From a checkpoint of a small CTC image transcriber: arch mlp_mixer, 12.6 epochs.
Rows from block 5 of a small CTC image transcriber, named by matrix and row number. Rows with one number belong to one neuron. Each number is 128 + 24 x the weight over its row's rms, rounded and kept within 0 to 255. All counts start at 0.
Before each neuron's rows are labels from the 100 images, of 14848, where the neuron reaches its highest value: "top examples" is what is common among them. Only what is clearly more common there than usual is listed. The data: analogue clock faces. In brackets: how many of the 100.
# fc1: MLP up (model.blocks.5.mlp.fc1.weight, 768x192), inputs 96-143
# fc2: MLP down (model.blocks.5.mlp.fc2.weight, 192x768, transposed), outputs 96-143

top examples: minute hand past 4 (49); minutes: 20 to 24 (49)
fc1.158 [105 130  75  86 114  86 106 143 130 129 126 151 123 133 165  83 126 138 165  86 146 149 165 110 112 138 127 143 124 132 124 102 135 129 104 108 118 115 134 104  83 124 120 114  90  97  92 122]
fc2.158 [143 136 139 158 181 173  60 123 123 125 129 107 120 115 127 149 129 153 113 133 113 117 138 125 124 125 148 123 152 122 111 149 139 114 121  84 130 123 145 109 162 143 126 125 132 130 168 189]

top examples: minute hand past 12 (38); minutes: 0 to 4 (38)
fc1.389 [124  92 155 161 164 164 113 158 106 103 104 144 149 126 104 151 113 115 101 124 134 130 149 127 130 119 103 114 142 111 128 122 179  92 120 113 103 124 132 130 148 136 150 121  80 121 103 131]
fc2.389 [178  96  96 158  66 165 109 143 115 131 141  54 129 149 109 123  79 112 137 127 141 120 128 127 124  76 113 159 126 145 136  93 114 122 135 146  74 113 145 111 109 114 126 105 132 152 132 150]

top examples: numerals (55); minute hand past 6 (39); minutes: 30 to 34 (39); hour 1 (26)
fc1.563 [135 153 147 111 117 155 137  99 153 133 162 122 128 138 126 170 143 165  92 143 120 104 144 149 149 104 175 111 119 137 137 144  75 100 119 107 129 110 107 135 101 166 130 105 136 106 156  99]
fc2.563 [126  94 113 112 162  95 132 151 103 129 135 138 106 158 123 132  92 155  79 137 133 139 113 152 134 141 113 114 104 130 121 129 124 111 125 127 126 125 135 174 159 142 115 116 126 165 143 116]

top examples: minute hand past 9 (32); minutes: 45 to 49 (32); minute hand past 7 (27); minutes: 35 to 39 (27)
fc1.223 [138 131 130 125 102 119 137 138 156  94 157 149 112 144 152 135 139 130 106 163  91 157 112 155 127 109 128 106 119 177 133 147 107 119 166 121 147 151 119 163 108 131 112 150 156 107 139 158]
fc2.223 [176 108 161 136 138 124 171  70 109 122  95 135 117 143 120 116 108 146 159 100 134 134 154 120 125 125 131 125 150 107 150  95 125 116 152 163 136 108 137 123 110 153 129 110 115 137 120 113]

top examples: hour 10 (41); minute hand past 6 (36); minutes: 30 to 34 (36)
fc1.767 [143 129  78 103  79 135 124 125 109 133  89 137 112 125  98 128  98 151 148 103 116 102  96 106 155 138 141 129 164 163 132 131 101 132 111 126 134 131  89 130 100 153 120 113 122  83 130 158]
fc2.767 [255 139 165 125 158 150 111 116 134 125 117 127 113 130 116 115 133 126 151 137 131 137 121 134 105 138 128 125 135 119 127 134 139 104 162 100 121 128 140 146  98 174 129 120 134 219 121 126]

top examples: minute hand past 11 (70); minutes: 55 to 59 (70); minute hand past 4 (30); minutes: 20 to 24 (30)
fc1.75 [119 111  85 137 144  86  98 142 138 168 167 146 125  78 131 141 160 114 154  87 126 169 123 116 120 106 126 132 141 119 119 132 120 166 123  83 183 148 134 100 143 116 115 120 164 140 124 111]
fc2.75 [ 91 109 141 114 121 113  93 135 119 110 156  36 145 125 122 110 180 119  66 172 102 123 113 141  78  97 130 107 121 155  79 124 118 159 133  85 150 142 139 131 132 158 115 145 146  99 103 148]

top examples: minute hand past 4 (93); minutes: 20 to 24 (93)
fc1.213 [129 111 174 125 131  89 156  91 114 157  93 120 157  96 116 120 174 142 164 103 150 117 158 109 164 128 107 169 164 105 123 132 162 186 101 113 100 115  78 152  99 157 134 128 133  87 137 158]
fc2.213 [ 81 116 119 133 138 126  87 121  78 120 147 103 129 125 106 123  98 123 105 137 124  86 112 124 129  99 113 118  95 131  93  92 133  40 127 130  85 115 160 146  96 122 131 100 131  98 130 172]

top examples: hour 10 (66); hour 11 (25); minute hand past 10 (25); minutes: 50 to 54 (25)
fc1.617 [114 147 116 132  77 113 114 103 131 139 147 124 131 152 126 153 164 141 131 106 114 148  91 108 155 141  99  81 107 101 124  98 143 100 121 149 158 117 105 186 158 141 124 119 135 129 157  82]
fc2.617 [161 134 105 145 146 132 119 119 128 121 191 143 144 123 128 135 126 130 145 140 144 129 129 158 132 144 139 143 106 120 120 114 129 197 146 131 124 124 144 117 115 135 126 127 140 189  89 133]

top examples: minute hand past 11 (43); minutes: 55 to 59 (43); minute hand past 7 (32); minutes: 35 to 39 (32)
fc1.83 [171 141 147 144 115  91 153 102 132 143 177  99 134 147 109 132 140 156 158 129 152 108 112 105 139 148 126  94 116 135 115 136  83 166 116 114 165 130  85 125 142 169 105 159 134 113 137 136]
fc2.83 [ 62 122  95 121 123 131 161 160 130 100 175  98 162 103 127 118 136 134 124 126 161 124 120 132 101  85 138 114 132 142 131 137 114 197 128 112  98 120 117 191 164 118 154 113 118 171 156 142]

top examples: numerals (60); minute hand past 5 (51); minutes: 25 to 29 (51)
fc1.740 [125 152 115 144 169 107 108 162 120 153 110  86 160 112 142 131 123 100  78 122 149 111 144  81 109 108 174 131 119 113 141 150 159 122 166 142 158 152 143 138 164 101 131 167 161 174 113 146]
fc2.740 [150 136 115 145 109 160 124 135 127 128 151 164 132 108 114 122 133 116 133 139 120 108 132 140 157 116 112 125 142 118 131 118 135 156  72 185 111 120 167 116  87 144  80 114 122 106 125 143]

top examples: minute hand past 7 (42); minutes: 35 to 39 (42); hour 8 (37); minute hand past 6 (37)
fc1.537 [ 77 127 151 132 144  92 105 145 167 128 110 127 144 168 147 103 116 121 177 142 167 158 120 135 139 129 130 172 104 146 118 144 107  95 149 162 126 138 118 120 103 135 119 169 128 146 151 122]
fc2.537 [115  95 109 137 153 152 124  68  93 120 143 146 131 115 118 109 115 134 118 103 136 139 155 117 113 128 139 118 143 103 119 146 112 141  59 150 111 101 129 157 102 117  99 112 110 123  95  96]

top examples: minute hand past 12 (31); minutes: 0 to 4 (31); minute hand past 10 (28); minutes: 50 to 54 (28)
fc1.532 [159 119 159 153  89  80 155 128 114 149 146 131 134 124 152  93 148 176  78  94 161 120 151 148 173 162 147 136 139 140 101 140 158 125 138 100 163 160 121 161 153  87 144 141 130 111 133 119]
fc2.532 [ 64 119 106 106 148 104 140 136  96 125 132 129 151 151 104 105  85 125 105 142 134 111 106 124 127 108  99 157 149 122 105 117 127  99 128 107 112 132 131 143 139 115 121 109 113  70  94  92]

top examples: minute hand past 11 (41); minutes: 55 to 59 (41)
fc1.595 [157 134 114 116 133 137 143 127 120 103  99 118 114 155 144 123 136 148 118 128 146 116 146  91  99 152 146 139 127 170 117 109 146  91 135  75 170 161 110 115 124 147 121 164 101 119 115 136]
fc2.595 [114 124 137 162  92 123 118 110 125 135 138 127 137 124 119 153 125  86 131 121 102 129 134 125 107 119 134 140 101 116 120 102 130 140  92 129  99 118  89  53 138 160 183 104 123 154 114 151]

top examples: hour 10 (34)
fc1.244 [130 119 139 168 180 136 170 107 133 124 175 117 132 143 154 137 174 133  92  97 162 122 122 139  80 161 142  84 117 146 135 121 111 123 114 102 155 126 114 137 124 145 136 145 151 103 106 114]
fc2.244 [133 126 141 134  70 110 144 205 131 141 111 164 138 119 138 118 137 111 122 107 156 138 134 119 156 146 117 131 145 135 129 126 125 125 150 120 120 123  93 115 121 132 174 125  94 126 171 164]

top examples: minute hand past 8 (40); minutes: 40 to 44 (40)
fc1.323 [ 80 130 114 136 153 132 135 103 161 127 154 154 134  90 128 172  97 147 146  98 136 144 141 104 117 120 141 113 119 148 116 115 108 138 106 102 138 117 103 142 137 134 105 135 112  80 134 114]
fc2.323 [129 145 133 147 144 123 115 132 123 137  89 113 133 112 135 133 164 149 143 126 119 118 130 140 157 140 119 138 127 126 153 139 129 182 134 101 123 124 175 146 128 109 136 100 139 128 131 246]

top examples: minute hand past 10 (99); minutes: 50 to 54 (99)
fc1.496 [ 95 147 134 100 122 172 115 149 145 132 148 103 142 152 154 123 153 142 143 111 100 129 105 111 154 146 133 133 159 117 151 137 101 121 115  87 185 156  99 130  97 149 132 175 133 100 103 126]
fc2.496 [157  75 122 122 119  89 136 156 127 159 117  81 127 161 112 108 124 138  98 185 105 120 103 145  77 113 128 107 139 146 125 124 113 100  84 121 137 151 152 122 123 169 126 117 155 150 132 191]

top examples: minute hand past 6 (61); minutes: 30 to 34 (61); minute hand past 8 (29); minutes: 40 to 44 (29)
fc1.398 [103 178 106 129 119 159 128 112 123 118 120  96 112 148 179 122 142 108 128 130 182 103  92 127 156  97 168 140 123 134 106  85 162 162 138 143 155 142  53 150 160  82 163 154 126 162 145  89]
fc2.398 [126 135 122 126 170 179 133 154 133 143  90 123  90 103 132 119 131 139 125 120 146 133 124 128 138  82 128 134 158 115 141  91 126  71  86 133 124 126 162 152 135 120 113 129 110 123 139  64]

top examples: minute hand past 10 (49); minutes: 50 to 54 (49); minute hand past 8 (28); minutes: 40 to 44 (28)
fc1.633 [120 140 153 111 119 172 120 123 179 137  72  94  95 168 131 140 101 105 117 132 183 121 122 107 162 136  95  99 160 131 149  69 164  91 168 123 158 117  86 147 135 143  98 122 135 141 149  92]
fc2.633 [ 79 115 119 120 113 120 127 154 134 127 107  99 125 141 114 153 149 106  96 166 142 126 122 150 137  88 178 153 143 161  92 151 107 151 132 144 165 132  74 107 130 104 147 103 156  84 120  74]

top examples: hour 9 (36); hour 3 (26)
fc1.725 [126 119 181 123 132 103 147 112 131 142 133 168 145 109 154 149  73 132 109 143 132 126 123  94 116 124 114 143 105 154 136 105  94  86 125 131 115 130  99 116 157 135 124 129 114 174 102  97]
fc2.725 [190 160 104 174 121 137 131 123 103 111 130 111 102 140 105 146 159 132 143  84  91 151 127 135 140 144 123 133 117 107  68 162 151 198 169 136 105 122 139 145 142 157 100 139 126 159 105 129]

top examples: minute hand past 10 (39); minutes: 50 to 54 (39)
fc1.209 [139 164 104 166 109  99 116 142 120 145 122 174 123  90 155 139 121 141  97  91 129 113 156  89 143 126 148 137 166 159 150 173 150 152 159 108 166 136 129  87 151 125 131 132 125  94 126 120]
fc2.209 [190 150 192  69 126 137  61 117 109 126 106  94 117 159 115  82 111 125 112 145 160 120 102 120 122 116 114 100  95 132 126 132 127  85 176 107 138 142 124 118 134 162 135 115 131 119 102 136]

top examples: minute hand past 2 (37); minutes: 10 to 14 (37); minute hand past 11 (29); minute hand past 3 (29)
fc1.371 [155 148 119 129 123 163 105 127 140 107 168 141  94 103  93 102 126 106 159 127 111 128 135 145 153 135 117 160 127 129 136 116 110  76 111 140 156 126 144  86 119  84 104 185 145  92 136 144]
fc2.371 [ 96 116 109 141 119 112 124 165 163  93 148 118 112  99 114 114 189 125 143 138 138 110 126 141 105 122 127 122  74 155 129 139 140 169 138 104 144 146 129 107 117  92 106 120 146 109 116 203]

top examples: hour 9 (53); minute hand past 4 (49); minutes: 20 to 24 (49); minute hand past 2 (34)
fc1.378 [130 128 107  96 174 135  95 106 106 130  91 182  99 117 110 130 170  93 129 124 117 124 153 162 132 136 108 130  89 119 134 176 109 143 156 127 129 146 128 106 132 147  98 142 138 112 139 137]
fc2.378 [167 139 183 142 117 103 111 133 126 100 133  57 104 116 135 110 111 113 164 121 138 163 157 106 146  44 117 135 157 125 129 100 127  86 158 131 108 118 149 125  84 159 133 108 112  93 134 191]

top examples: minute hand past 5 (98); minutes: 25 to 29 (98); hour 12 (33)
fc1.547 [135 136 174 105 156 135 106 149 145 158  72 158 103 122 128 109 142 135  99 145 117 131 120 128 122 145 153  83 159 132 124 116 172 110 126 152 142 160 103 106 173 136 120 144 135 136 119 113]
fc2.547 [ 75 138  92 145 147 176 133 139 120 127 129 101 134 124 130 136 140  99 155 127 146 120 138 123 175  76 116 162 161 135 141 130 102 157 149 118 110 119 127 138 101  97 109 113 118 101 126 172]

top examples: minute hand past 3 (72); minutes: 15 to 19 (72); minute hand past 9 (27); minutes: 45 to 49 (27)
fc1.581 [112 110 149 116 139  95  75 156 139 138 118 147 167 120 112 119 100 174 115 139 105 175 151 165 131 129 154 147 148 117 103 127 105 113 103 184 155 128  99 116 184 162 113 174 147 152 124 143]
fc2.581 [156 135 133 119 141 141 126  29 124 113 178 118 156 102 118 105 158 150 132 102 184 114 139 118 133 118 128 104 112 130 120 155 116 151  96 169 122 128 103 118  99 115 118 124 134 103 137  81]

top examples: minute hand past 4 (65); minutes: 20 to 24 (65)
fc1.112 [162 160 154  97 103  60 156 139 132 138 123 177 112  82 101 128 131 129 167  85 132 102 191 120 116 143 131 143  98 132 117 134 165 150 135 109 113 164 115  68 113 138 118 143 155  95 154 112]
fc2.112 [ 92 115 194 149 161 179 124 106 119 131 163  88 135 191 119 155 107 126 140 143 176 111 141 112 148  82 139 150 146 132  94 150 129  92 114 115 117 120 152 119 137 139 177 116 107 138 124 170]

top examples: minute hand past 12 (100); minutes: 0 to 4 (100); numerals (52)
fc1.206 [145 139 156 137  90 100 150  97 122 147 123 127  95 132 144 176 157 136 143 102 141 139 145 115 146 129 113 132 169  96  94 130 164  95 167 102 139 133 104 146 137 176 143 136 109  97 114 139]
fc2.206 [195 169 137 138 107 130 121 118 133 147 117 111 131  91 146 163  92 105 144 119 111 147 126 115 172 122  99 150 142 124 134  85 143 128 197 127 108 143 120 127 180 120 125 119 125 161  92 115]

top examples: minute hand past 11 (88); minutes: 55 to 59 (88)
fc1.762 [143 160 128 112  96 163 139 134 140 155 163 126 154  88  95 121  93 133 172 108 121 122 176 124  98 141 119 130  82 120 147 129 151 146 109  98 150 168 177  89 107 152 129 151 165  86 155 127]
fc2.762 [ 64 123  99 109 205  96 177 157 154 120 151 131 137 124 145 116 201 176 143 117 117 109 100 131 127 138 152  96 137 137 138 133 101 168 129 151 144 140 140 156 146  86  97 167 129 146 133 142]

top examples: minute hand past 11 (51); minutes: 55 to 59 (51)
fc1.224 [114 143 107 118  77 150 173 120 132 114 112 122 133 141 144 108 118 124 172  89 148 101 101 126 157 141 118 107 138 139 136 111 126 112 128  80 169 152 116 167 133 122 163 139  83 143 107  85]
fc2.224 [118 132 122 160 171 149 153 119 129 131 166 131 111 130 131 150 147 134 144 122 171 112 113 145 120  92 147 122 137 120 122 113 140 220 113 100 103 131 117 164 130 117 116 103 129 115 114 142]

top examples: minute hand past 8 (74); minutes: 40 to 44 (74)
fc1.181 [104 139 160  89 103 134  60 127 132 106 141  81  88 147 116 126 131 172  88 121 139 118 157 104 168 151 166  89 124 155 124 135 129 156 102  91 132 134 106  98 110 114 160 136 119  83 131 115]
fc2.181 [119 125 141 142 154 152 179 121 127 167 125 100 139 171 120 146 117 155 124 160 135 144 105 124 117  93 123 119 167  91 155 148 130 119 108 157 112 125 132 146 104 143 172 119 115 120 137  70]

top examples: minute hand past 2 (53); four ticks (53); minutes: 10 to 14 (53); hour 4 (25)
fc1.409 [132 167 122 116 145 109 130  90 156 135 129 118  81 109 139 136 179  88 124  97 167 124  78 118  95 130  91 115 152 113 122 137 156 105 147 112 119 166 134 166  91 101 150  88 119 146 142 132]
fc2.409 [ 89 122  88 119 140 134 144 140 124 140 116 137 116 145 121 119 113 157 127 131  86 147 128 139 100  91 138 109 112 132 139 103 112 151 147 118 144 127 155 121 156 138  86 116 122 125 125 125]

top examples: minute hand past 1 (66); minutes: 5 to 9 (66)
fc1.25 [128 171 125 186  92 187 121 143 153 125 153 119 184 130 127 140 161 148 138 112 143 100 166 113 139 137 142 153 121 136 139  92 116 102 114 143 130 147 169 117 143 129 152 134 112  97 154 136]
fc2.25 [111 115  75  97 150  70 137 128 118 113 143  95 158  86 111 140 133 116  90 141  78 115 102 144 112 139 169 130 117 115 108 185 135 181 117 121 146 129 108 145 166 111 122 137 149 163  77 138]

top examples: minute hand past 5 (71); minutes: 25 to 29 (71)
fc1.608 [165 136 113  73  49 111 105 159 104 104  91 127 135 117 137 130 137 149 120 157 121 166 110 146 104 115 161 117 142 122 101  86 111  72  98 118 154 133 122  82 127 120 120 166 150 154 115 127]
fc2.608 [208 129 133 152 193 155 116  82 118 111 129 123 142  89 114 107 110 128 126 111 144 118 149 124 101  83 138 140 152 122 115 140 132 101 145 130  96 119 123 111  75 124 107 113 121 113 122 145]

top examples: minute hand past 8 (46); minutes: 40 to 44 (46)
fc1.718 [145 179 143 149 144 133 103 119 151 117 171 106 134 146 134 151 115 105  85 161 160 123 149 127 114  94 130 112 110 151 123 178 119 123 143 128 139 118 132 119 184 150 144 153 151 179 142 164]
fc2.718 [138 134 105 128 101 108 154  79  95 120 132 115 134 111 100 138 140 121 144  83 138 137 120 158 131 103 112 122 128  83 113 130 152 215 140 129 109 110  97 167  98 133 115 102 131  87 100  98]

top examples: minute hand past 8 (61); minutes: 40 to 44 (61); minute hand past 2 (38); minutes: 10 to 14 (38)
fc1.418 [130 172  69 142 148 148 117 142 142  98 133 147  83 112 139 169 121 150 116 109  94 122 119 143 115 124 135  99 102 177 149  98 166 107 161 147 156 150 156 142 124 111 126 170 158 157 131 151]
fc2.418 [ 73 133 130 134 157 118 175 133 121 131 143 138 118 131 128 134 149 144 164 130 108 128 124 129 133 128 126 145 132 124 155 137 130 237 143 110 135 121 165 152 133 133 115 109 118  91 140 217]

top examples: minute hand past 12 (36); minutes: 0 to 4 (36)
fc1.146 [150 134 145  91 163 125 174 143 148 114 159 109 129 136 184 163 135  88 152 103 124 150 150 130 175 151 146  60 109 148 122  94 118 137 114 109 155 112 105 178 120 156 150 123 130 149 130 133]
fc2.146 [137 152 111 114  76 128  81 150 113 125 107 125 118 171 118  76 135 157 113 136 141 161 108 141 122 131 126 160 159 126 110 147 148 112 111 142 125 123 109 104 141 122 146 129 128 180 120  63]

top examples: minute hand past 4 (61); minutes: 20 to 24 (61); hour 7 (25)
fc1.333 [144 148  90  85 145 106 130 136 133 130 152 164 114  86 154 162 122  92 130 129 111 139 159 164 152 109 160 115 126 151 116  96 124 144 163 105 166 139 112 125 132 140 113 159 123  89 112 139]
fc2.333 [ 90 117 140 124 151 115 174 152 125 120 118 113 136 133 122 100 140 136 128 128 139 140 140 116 120 145 155 131 148 146 111 155 104 135 187 122 151 150 116 155 154 128 136 157 121 148 128 123]

top examples: minute hand past 11 (92); minutes: 55 to 59 (92)
fc1.487 [166 112 138 139 139  99 116 151 125 167 159 137 172  95 108 147 135 129 141 135 134 100 121 104 116 116 107 125 131 152 162 115 111 159  86 100 150 167 146 138 164 132 120 157 145 155 141 122]
fc2.487 [ 84  93 113 116 114 110 183 125 127 166 199 116 119 120 120 127 166 112 119 126 109 128  95 117 115 167 116 100  93 129 134 159 114 204  75 127 139 137 124 133 148 137 150 118 139 127 145 187]

top examples: minute hand past 11 (85); minutes: 55 to 59 (85); hour 7 (29)
fc1.289 [101 110  94  95 127  85 137 138 148 151 109 104  99 126 132 128  87 149 108 125 120 100 159 109 156  83 136 138 164 144 124 170 179 160  99  62 125 136  94 198 120 144 121 120 121 117 103 133]
fc2.289 [177 105  93 131  95 124 104 115 121 123 104 166 135 121 114 157 176 114  92 156 114 145 137 129  84 152 155 101 110 125 110 152 122 157  84 154 155 130  94 100 128 171 119 116 132  80 158 137]

top examples: minute hand past 3 (67); minutes: 15 to 19 (67); hour 10 (27); minute hand past 6 (26)
fc1.314 [120 106 164 109 129 110  85 117 160 121 141 122  94 176 131 110  97 182 141 161 142 124 114  97 137 106 101 129 148 155 120  79 138 111 118 131 168 162 117 128 117 156 140 171 116 112 160 128]
fc2.314 [139 127 133 109 168 130 132 123 119 131 129 123 139 124 130 137 137 171 108 140 102 156 123 124 113 173 149 143 115 118 127 137 112 117 122 215 114 122 143 136 127 133 147 132 129 125 120  82]

top examples: minute hand past 1 (93); minutes: 5 to 9 (93); hour 10 (29)
fc1.271 [112 144  70 169 112 108 121 126 115 139 118 155 142 147 190 121 137 136 131 129 122 130 130 133  85 142 141 132 165 122 128  80 156 133 136 116 163 139 103 170 151 128 139 108 149  96 118 134]
fc2.271 [211 133 114 114 158  89 134 106 123 142 112 105 132  94 135 120 106 135 122 114 102 122 100 130 114 145  96 131 134 122 124 114 139  98 140 133 124 138 142 172 164 110 140 126 125 132  66  87]

top examples: minute hand past 8 (89); minutes: 40 to 44 (89)
fc1.719 [139 169 160 135 125 155 118  98 176 107 126  84 134  83 150 120 122  98 120 155 215 130 157 133 144  83 135 126  89 116 157  72 123  96 156 102 148 131 101 112 149 149 150 143 137  98 145 102]
fc2.719 [130 130 121 116 109  96 183 151 109 119 122 150  96 155 140 136 122 120 154 146 117 131 129 127 169  99 168 125 139 121 126 142 123 147 124 140 155 125 100 132 151 148  81 126 115 114 140  70]

top examples: minute hand past 12 (71); minutes: 0 to 4 (71)
fc1.256 [118 112 109 144  99  98  88 151 135 147 161 134 129  47 127 140 145 179 114  99  97 100 120 110 156 155 131 105 129 159 117 138 159 196 153 157 140 139  96 130 156 106 161 158 142 109 121 143]
fc2.256 [118 102 139  95 165 132 154 102 107 108 147  90 138 165  83 102  98 123 109 134 125 114  73 103 104 121 102 112 145 153 114 133 114 127 148  93 114 127 173 166 130 106 151 105 132 119 134 152]

top examples: minute hand past 1 (100); minutes: 5 to 9 (100); hour 9 (26)
fc1.401 [161 118 159 176 154 137 113 142 135 112 139 155 165 130 183 146 130 109 129 104 168 103  89 113 106 114 127  94  78 150 123 126  93 133 109  84 126 140 108 160 131 164 123 110 151 108 110 121]
fc2.401 [126 130 109 188 121  97  80 166 119 130 156 151 127 102 122 140 136 155 105 112 156 149 114 130 134 166 103 118 121 129 135 133 124 182 120 127 127 129 143 118 154 142 137 134 117 126 144 133]

top examples: minute hand past 5 (45); minutes: 25 to 29 (45); hour 11 (34)
fc1.344 [110 157 147 100 113 144 140 133 122 106 137 156 115 152 136 175 107 121 177 157 129 121 116 120 161 115 118 120  98 139 121 101 127 136 132 134 149  83 107 109 155 112  77 116 152 138 150 128]
fc2.344 [ 77 139 130 105  98 128 127 195 147 153 143 113 155 120 128 109 166 106 109 153  86 125 130 170  35 151 119 122 145 121 103 125 129 179  89  93 130 137 119 124 102 145 149 141 140 146  98 136]

top examples: minute hand past 8 (89); minutes: 40 to 44 (89)
fc1.707 [ 94 123 156 119 116  99 116 103 120 163  93 159 139 122 137 124 116 149 111 100 172 132 159 121 143 141 106 108 118 154 174 171 168 119 128 177 112 135 130 122 119  76 110 159 118 130 160 133]
fc2.707 [102  89 100 111 113 147 119 134 126 122 155 148 132 129 124 116  82  89 132 141 145 131 121 129 135 141 138 145 118 122 139 109 120 152  89  91 122 119 137 132  96 141 110 110 118 166 121 120]

top examples: minute hand past 7 (60); minutes: 35 to 39 (60)
fc1.135 [139 143  84 103 140 112 110 116 162 107 115 148 143 136 107 131 128 164 105 117 109 119 129 160 131 150 139  89 150 140 146 134 131 145 159 155 137 116 107  87 127 103  80 130 140 107 135 131]
fc2.135 [142 122 115 179 122 130 145 134 111 120 138  92 128 103 133 124 121 116 135 115 131 129 141  97 155  65 130 171 123 143 127  95 170 113 203 118 114 118 139 126 124  96 144 135 127  87 141 152]

top examples: minute hand past 7 (45); minutes: 35 to 39 (45); hour 2 (34); minute hand past 8 (30)
fc1.443 [ 84 170  85  86 125 128 126 101 153 139 127 119 126 149 138 148 159 134 172 120  76 117 135  78 181 188 128 106 126 159 145  98 110 156 123 109 125 146 120 138 148 128 127 158 148  90 124 110]
fc2.443 [ 96 123 126 131 154 105 193 152 127 103 112  95 126 177 131 111  80 154 130 141 133 103 135 111 124  66 156 146 106 135 162 147 131  86 100  99 134 116 162 115 108 106 133 116 150 139 142 182]

top examples: minute hand past 2 (74); minutes: 10 to 14 (74); hour 7 (29)
fc1.174 [134 168 107 114 114 113 140 121 126 127 119 120 150  94 152 105 151 117 138 107 108 132 120 105 114 110 109 143 112 123 156 137  88 118 114 129 148 158 124 124  99 159 134 158 111 137 114 111]
fc2.174 [126 146 108 131 115 160  91 121 126 141 186 150 123 128 135 139 137 139 150 104  91 135 130 131 125 152 125 101  95 119 131 117 142 140 163 109 133 134 111 123 130 122 126 118 135  93 109 153]

top examples: hour 9 (51); minute hand past 3 (36); minutes: 15 to 19 (36); minute hand past 9 (25)
fc1.269 [137 108 114 155 118 162 149 114 148 118 127 102 126  98 104 171 128  85 151 131 154  97 105 109 110 145 139 131 100 145 128 136 106  95 127 153 180 125 141  98 134 129 114 102 108 165 133 135]
fc2.269 [157 159  85 142 161 116 115 107 128 122 132 188 145 111 116 124 139 100 133 129 116 149 149 139 114 122 169 109 142 109 152 134 110 152 158 131 134 117 132 148 106 146  83 121 143 122 131 126]

top examples: minute hand past 3 (93); minutes: 15 to 19 (93)
fc1.438 [131 129 121 173 146 116  97 120 162 140  93 116 168 134  92 156  78 124 140 147 134 121 132 108 138 101 161 177 108 135 114 151 153 155 162 128 151 120 151 156 171 160 161 137 157 158 137 163]
fc2.438 [ 59 126 113  83 105 167 143  92 134 114 130 107 133 131 110 136 175 126 133 137 140  96 138 133 134 129  95 138  90 140 148 115 122 141  93 135 112 113 136 142 111 103  87 100 131  23 144 137]

top examples: hour 9 (39); hour 10 (31)
fc1.460 [ 99 159 114 106 104 149 131  87 149 109 123 164 130 116 155 115 171 115 122 116 148 106 109  75 131 152 124 157 157 151 115 177 171 133  96  93 105 122 150 141 103 158 136 108 143 101 103 119]
fc2.460 [191 128 131 115 118 135 111 161 126 132 126 151 124 138 127 125 124 122 110 136 145 140 134 131 134 134 124 123 149 130 132 134 133  99 161 134 137 121 112 124 134 120 175 123 128 126 133 158]

top examples: minute hand past 1 (45); minutes: 5 to 9 (45); minute hand past 5 (38); minutes: 25 to 29 (38)
fc1.164 [163 136 123 149 112 144 128 120 125 135  73 112  98 108 168 171 153 115 139 135 115 118 116 114  98 128 159 122 167 152 114 127 155  80 132 111 165 168 115  80 197 113 146 128 133 124 110 135]
fc2.164 [208 135 166  77 127 142 118 127 115 135 110 133 149 127 120 100 105  86 101 129 117 121 123 119 129 129 135 112  98 123 129  86 120 116 129  69 113 130 112  78 100 169 124 103 129 151 103 161]

top examples: minute hand past 6 (56); minutes: 30 to 34 (56)
fc1.151 [116  99 142 150  57 101 160 144 138 143 131  78 129 105 113 139 128 156  98 139 105  99 103 109 174 120 106  99 151 169 145 110 117 128 128 105 142 117 107 119 133 154 154 181 161 125 162 149]
fc2.151 [151 132 123 116 195 145 134 103 108 123 186 136 143 145 110  71 113 143 126 118 131 126 123 129  74 161 138 140 141 116 121 151 128 111 136 131 115 131 167 144 126 165 104 140 121 191 111 101]

top examples: minute hand past 9 (36); minutes: 45 to 49 (36); minute hand past 3 (33); minutes: 15 to 19 (33)
fc1.233 [137 140 128 130 163 145  66 130 115 131 154  97 132 162 110 109 133 160 138 109 151 159  83 113 113 125 168 154 153 131 151 105 131 154 124 148 132 103 152 151 154 106 143 157 153 152 123 143]
fc2.233 [101 119 116 141 123 141 106 129 121 117 118 124 118  94 118 118 103 133 111 123 144 104 144 131 122  78 102 140 115 140 116 130 117  64 144 152 114 114 138 116 103  96 113 118 122  91 140 139]

top examples: minute hand past 2 (87); minutes: 10 to 14 (87)
fc1.604 [117  85 137 123 137 100 142 111 142 122  61 136 110 122 133 144 145 114 165 143 159 177  91  89 123 100 159  92 128 130 116 132 112 105 187 129 164 142 123 146 123  88 161 162 127 173 130 154]
fc2.604 [109 142 108 117 118 171  97 182 118 122 146 157 125 114 123 118 110 108  96 134 110 119 119 141 144 145 103 133 130 125 129  96 132 139 105  91 114 126 136 112 111 130  85 108 115 150 140 136]

top examples: numerals (54)
fc1.692 [170 119 161 115 106 116 106 117 132 121 121 163 116 165 139 123 102 152 123  81 144 158 125 133 137 133 165  95  68 113 136 123 129 103 164 136 161 114  73 137 141 119  99 126 117 107 126 136]
fc2.692 [136 168 103 177 139 170 156 132 111 133  72  80  97 106 118 149 112 131 158  90 129 180 147 122 157  73 113 164 142 138 130 123 165 127 179 132 107 115 194 152 143 137 148 122 102 105 155 170]

top examples: minute hand past 10 (77); minutes: 50 to 54 (77)
fc1.557 [ 88 130 154 160 178 152  92 147 120 161  93 173 120 106 119 113 138 124 139 142 120 118 151 111 146 141 123 153 147 121 125 143 170 149 175 127 153 142 133 128 170 114 116 150 132 109 122 146]
fc2.557 [199 118 130 141  83 164  88 102 109 111 122  60 117 173 125 108 106 126 121 131 109 135 124 134 115 112 122 109 139 132 127 137 131  59 176 135 132 119 142 101 121 125 131 116 137  91 128 111]

top examples: minute hand past 2 (59); minutes: 10 to 14 (59); hour 8 (38)
fc1.331 [169 189 167  86 142 168 168 137 112 152 150 143 106 115 120 140 112  93 186 134 147 153 126 103 119 133 144 112  99  96 115 111 152 144 177 162 139 116 131 152 136 172 148 147 124 117 143 155]
fc2.331 [114 131 110 101  91  68 124 134 118 110 103 146  97 139 124 120 133 121  95 105 132 144 134 144 114 103 113 113 117 113 123 119 149 110 146 128 148 125 109  90 111 129 103 144 112  80 117  91]